Rows from block 5 of a small autoregressive pixel model, named by matrix and row number. Rows with one number belong to one neuron. Each number is 500 + 40 x the weight over its row's rms, rounded and kept within 0 to 999. All counts start at 0. Numbers have three digits each. After the name is the row's rms in percent of the matrix's.
After each neuron's rows are labels from the 100 images, of 14976, where the neuron reaches its highest value: "strongest on" is what is common among them. Only what is clearly more common there than usual is listed. The data: rosettes with rotational symmetry. In brackets: how many of the 100.
# fc1: MLP up (model.blocks.5.mlp.fc1.weight, 1024x256), inputs 0-42
# fc2: MLP down (model.blocks.5.mlp.fc2.weight, 256x1024, transposed), outputs 0-42

fc1.390 090:515486518527486437531458493566512513454524518467511487426562523546491451506514449503435480491453497534527553416535451443544525516
fc2.390 096:502491475469528514463493534519423484487483532504561555444445477460536492551507564476550496459501511476444497457506517586479500490
strongest on: vivid (49)

fc1.678 110:470497511533442561525541445491476467458514442510453485494568534508517456578542472545557518539508457429572488503444482518547538564
fc2.678 101:529462531517468521447485462481509530542514522541549533572510570491447603565506517491492461532442526598557481489479483476547502499
strongest on: pastel (51)

fc1.205 100:491478476567526528444485450488511551499481535545474510453560496448491481579508448507377488434506464519467405493471463516518416561
fc2.205 099:515556590448511500453536493452487522498510517600476477512494547474474504449587490574555509528521545470508548480491559492463454500
strongest on: vivid (58)

fc1.470 097:462467541469442515497446501546435545478465487487505539505491552611556493475498492507397516449418544428496519493512465483477488494
fc2.470 095:475489491533486526541482529583545501507452504485474545503567470448520564511553412476507457483534447594517542506525425500439521487
strongest on: dark (86)

fc1.285 099:521525474498510571530477497567503459502550508541513536507466575517525479498495519504499445518496456453467510392522532496521574553
fc2.285 095:550507517440503473508472489477494539508516528462444546439483539486441484535484465510489479449533505617449514582507443524468504448
strongest on: vivid (46)

fc1.549 111:463496547479469445585507501434498419445477572537510567495581446493530507506577518528364500551479536507525474503449471481519406570
fc2.549 105:473551521562477486425462399528516477493515529490511530575477541512400439525488505607449455539475448502572561529531493562511563561
strongest on: three-fold (60); pastel (48)

fc1.114 098:455578471528523513550453482567508530504491519418493504452543498491526514479461535478485539438494482532524525474481459504514440500
fc2.114 102:475541489429587528498507533526442434462479537560541547514487494463471484499583457548504515524502499475453470443533473438535518515
strongest on: three-fold (59); pastel (43)

fc1.90 122:441409570477505462462501530503566469482540485458487454528525533590526506461545409495527445512487545475505442491506555433594478521
fc2.90 134:486470501471444526508503475511476445524471518495548475556439467420543562465469550518508485474491509506506503480505499511506451454
strongest on: grey (47)

fc1.421 080:402518507458511527572471446522510484497530452513494509489526541536514466553546443532556424535510464490527558441531508473477535474
fc2.421 090:579435463497486492458517507562458498544518479506490484500450486512525567513486524460476542452476492502529480484468501524436566524
strongest on: pastel (34)

fc1.705 093:546489460562493521621518392514517513464511452465489532489497544551476467524475495510491495553588461491484467520499508518512518564
fc2.705 098:512509575497549450432483482499481478528496522547511482521453472502459559489534506525503459592556503480524516426547482449482453486
strongest on: grey (55)

fc1.234 088:472522450532526458544463487499538469453464498501480502473498450532483516436476531620529546524542527507546498529537478554524487537
fc2.234 092:525468595496572486511493519540542500536458496578491481493454451539512471553521411494508452486464481490488502428444431530475529485
strongest on: dark (34)

fc1.454 100:494488530502480488489474440516533567467478480545492529544507514604538564503546545556471442537449467561484458453478472490540555527
fc2.454 093:517442464494550487540504510442409512532464478493471530490508522457521467479516486467535460481548427492449508517498546443526497430
strongest on: pinwheel (77); three-fold (45)

fc1.416 103:518452435565498491532453490459472528508521522453497453496480528533524474486574498493568522509480555436491538550486472501513483496
fc2.416 104:482492500450494488518570498564489442463510442485483487529456493481487567497478502466447564447512466530499510416485457475470572499
strongest on: off centre (74); dark (33)

fc1.80 106:504535431513473524521500491485502496489518502564479507504505527538490520548439391585457473519534512451531518469519493490420478471
fc2.80 104:507485476487549436535471576495499470503448460497511499500474486497475540477536525548517510523503475432572499444601508542498488506
strongest on: dark (38); four-fold (35)

fc1.8 091:507454510494446487525432459565541511459570504487452584535462541498476554482465525454501518536508461429532504432557557459447551496
fc2.8 091:474493574512467400517546539479511545413462467555544489508530419533459530480509439534504461511476484491548498445468481514465489588
strongest on: vivid (54)

fc1.190 099:559530471513559454512444495433513473481507567590548460459536498479510526461457506531534504524468450551500526513447456499531494537
fc2.190 100:461473602450532547510465483504535498471520448476524520506503472549518488483449465480517478504462529474498409497606554475517570493
strongest on: off centre (100)

fc1.672 091:428446503478533518499478476497503473481474450472547418449465529555531460451506468507481446562525511513530563441536449501529517572
fc2.672 088:461555536528457552507548510544502490471497502473503552518405506443430532482506502480420539500481548513431482497495506405520517448
strongest on: vivid (64)

fc1.581 102:478515491546449507482459441513536494401514503472466500537516528480494471521494539457581496565449507496456519509478461503555511498
fc2.581 101:540502641429530512511505483491536477573507473528497479456501508468503479425544448513433466495493542507497525419531539515560421446
strongest on: three-fold (39); cool (35)

fc1.767 109:549439544461506571522522458499426522474530472490468470530596558503512500521514503480429501455408482528481464474500537464556455563
fc2.767 099:514496445525452502513522481540528471498539538508487532457506494509506516499541504564485567558498519478530519432474553538421483439
strongest on: grey (71)

fc1.643 105:561469464564481468486436494556551484528486446444388476464540475457475524559519477460500441484529458475549495502560485485564560548
fc2.643 104:497570475506449420533460592518434560517483483506490498460437417468530570501443493495473483519512486597432492491534464516505436508
strongest on: warm (59); three-fold (38)

fc1.695 101:536465471500527574418484395466479483435508449536495507485478566435464467595548493553436518550541471501515458518453506536480494468
fc2.695 101:534538611383580467460511539483485479536529493531504538474366542443553545509443489508532501476494522480458440515536495507491514494
strongest on: dark (59)

fc1.19 107:512484500572470447543513528466513548426528507586530484483568538455494523474488499519470493446486581540476453460441448542536436548
fc2.19 102:433517546465528521516531589492525522565483485457483572480421454500492542523524501494467470520545492502540428540547535515493536526
strongest on: off centre (94); mirrored (76); palette: vivid (33)

fc1.526 121:535488473526504497477482527480484519424530486555545526499464558463510544455502458556465459477529522567522411464497506508468456447
fc2.526 143:521462539467414584430547534435476507519507480529470451502481506429501487517399537490524497470538525462456446554449577537535503456
strongest on: mirrored (78)

fc1.453 111:415530505525476518529534479459518477542483479453506549523568487542482498539544469552485489448509480472510533463475569465502485529
fc2.453 117:467413554532491486561554543547449485526543529517547558517501462520494530498472535514523473513479506550565479502496475470493535497
strongest on: pastel (53); three-fold (46)

fc1.131 094:450519493487497581532500518514547421494479462523514472509535624473444467484541526502457462521464449479470504435438492472500579500
fc2.131 092:529446466546565445580468420479416566535486563526518514488513518518520506511508504546496505532494503557548495491439476516483456513
strongest on: vivid (66)

fc1.582 133:459424590485483434531510480575530416513553447440490441538620440565610510508551504535452534504486490463509563512499584443478490584
fc2.582 161:522367547494464498514507581547511445523481468496463525545530461516498498509511565573487473427510450497565445554454597486523507578
strongest on: warm (36)

fc1.505 101:446489533435467583554440540512462500496528483496429504505578496560518555402503497491480492492508497562482517508488514547470434443
fc2.505 102:522545480502469516457454494437485480497478428405538505457482520468500500507451528435609471539505487453510488508484492502485539477
strongest on: off centre (71); three-fold (38)

fc1.111 113:512489475453528560496493494500527524492531490479482570501554521540466480512495483481413478437492453525532507456460494410546501482
fc2.111 112:485582503489439472456499524486440513482520585502564528506445488428507503480554501493503480572556542563488425605477462501467497440
strongest on: earthy (35)

fc1.359 101:460531462573519537579516468565482486497484465486500562479519524512511545512485438499555499534469446475561492448500469455521543529
fc2.359 098:553477507497559433482476449518482441485439500486522388491469505487476549508539553514493458502530557520502473520474526457590534469
strongest on: grey (67)

fc1.331 105:528450520483492548501473508494548511491531493543489453525480530525538462487586483477475463446449574548517516544468532522472481517
fc2.331 102:475502570421542457560482536443457475432502481479540470508475467476531533567468430535528555530542549460556467519550487419541535565
strongest on: pinwheel (77); grey (39)

fc1.596 101:521494530554524537474513490575453465425531448463488498475514522479537478474487455471461507476457501454579451544497482518524564498
fc2.596 099:486530478459531546406475424550504483553499569458522451428465431514462512505539564525478557503514473564499557464506461484512514521
strongest on: cool (41)

fc1.29 102:505542483510512578520490450523519558509508439526506487484533478503513432510502520549456492480460493516534489445475521547510621548
fc2.29 095:425488438511511411514552499478440519525460575479546515391466550468534499498516541540463454546480492468548524545474525465476395484
strongest on: pinwheel (76); pastel (49)

fc1.174 093:418474513552538503439479493498459378457527470460453499443547529493547467443492531528501514500545488478524553506499519471505441580
fc2.174 094:541523462419475516567479460478528573552495479497490458523512470528589508475426464460490549406459501606426508494535482464506487534
strongest on: dark (81)

fc1.437 102:538489517562469492512483466483521451561477516510413479497518468530517469494531499498472493460432510546542474497539528479541433518
fc2.437 099:500426506507451446479512622561513468560464553506511440460441475479518471557458487416567513485533490511509468471525523528465478483
strongest on: cool (45); vivid (45)

fc1.362 099:472457482505468555483538461505499543549553467495505509454439488577520521484537458475443455497518532472559519416561495493489437536
fc2.362 106:449518555434499533481597542533488461467519554480489525441485461506447525563526539487489519509534468457523434519538516587536537526
strongest on: vivid (44)

fc1.151 094:439494474521505547483530456529466483560483464463530529526485458544493460470525498528526534478508545434557567543520573512465513542
fc2.151 095:532533477512506548461499458501498532482525542489475475512482470508476566538409515469462528492497505527541463521487508486437514472
strongest on: earthy (33)

fc1.572 108:542474577481489447536486507483519450531486497564474495490416521517535579506460489465519448474452508495503520558566475448502494536
fc2.572 103:493510514488543445508477521503455486465503544467483519519498472489535457466508466521558569575495425506425536453506484523451516518
strongest on: pinwheel (77); dark (61)

fc1.146 107:554506458546537569451520449492498537500522459474488494523549529474517430537552504559465481425491550438489505481450572512498512530
fc2.146 101:502493482445508506485541497480522462560489409510474522523510548452506559492464529465518419483484472512427459423590500441442459536
strongest on: earthy (49); seven-fold (30)

fc1.459 095:513462503527538502489475441526416558508485513472513532491483610473524474501499501512465536481421571459521484477489433485450571499
fc2.459 090:515448544436557474496565556483470515512453471443496448517505422529483547480495537472491457511482456564553510494501494537462447546
strongest on: dark (52)

fc1.442 117:445505480461468541510496457495472541526480433539522538544542622460456513468492406515493450558483504467524499451494520490541572509
fc2.442 111:544437552516493460548533538468468541500535504558493503464492483451521521516458467478524472532458507556509494588556399455493453558
strongest on: grey (45)

fc1.139 096:493537561417489566540472472539481483499505435544501476482635547561536561577421479462505560488490460524548508475502462390530486484
fc2.139 096:565524457561492414443509493483601470489460510465527512513417488511469489527559585444530456515566477520523495548458452518511477547
strongest on: three-fold (51); dark (34)

fc1.17 081:461494477502592444544537496504478473502537491438495535518547431577544510540558462518530534509491480506508564462559539501513533574
fc2.17 090:519496497454502570503461452490472544516515498593489493482521510479457509543473497530555498421429493529483440553514465518518496458
strongest on: pastel (79); three-fold (33)

fc1.738 093:432428422526477526571478508503509452426550516493515507448521575544526471504559476540491525520463468429527462526461508481485541538
fc2.738 100:493513534399508559418573503411499425525554436514556549454474514463509550514467471522540454477509505533487439472523546509525478485
strongest on: mirrored (78); vivid (63)

fc1.418 106:502509506545468516525460494465506433464536516557514584583495510437543492460497512535491485518571600549510457519440564490459466520
fc2.418 113:544528486467562496476523499562508463478511497472512501506519512544483484538505520438442504473518525488470479506519456459519471472
strongest on: three-fold (66)

fc1.312 103:485462474554525503519515515481504459471517490508465496479577623538473534559472493559505521530540495482564458579428507467517540483
fc2.312 107:508408473497548475505475494479545486495528539517512532497524507534541533485469536495458515497535566495579517493447481448437499515
strongest on: earthy (36)

fc1.474 104:439524544534439578418478493426456506474563447480518476477601555466474504550520511488510425440545509436533468511478480452566551584
fc2.474 100:495472436501463479521513515469467510516507518569445509446540505457524460543488483481565474542477494570525489467517578556498443530
strongest on: pastel (35)

fc1.669 099:456428613486436539487494511471525400535495476459509465460568516502497484534434444480411480503535503478588534511493464486500441494
fc2.669 099:594525438557553462497473494528534546487562514529505441519483487520565478529420473490518508530507501590540507452478436525591505554
strongest on: dark (46)

fc1.662 086:417440491551490557566496424477547463485533440453497446427503516524493450505499533539490467476482439465502542511451447443627513519
fc2.662 085:539455489475513528446526497533462520505459554573491488557475577461504505533485534511557464433512518550538459505508542541499508475
strongest on: off centre (85)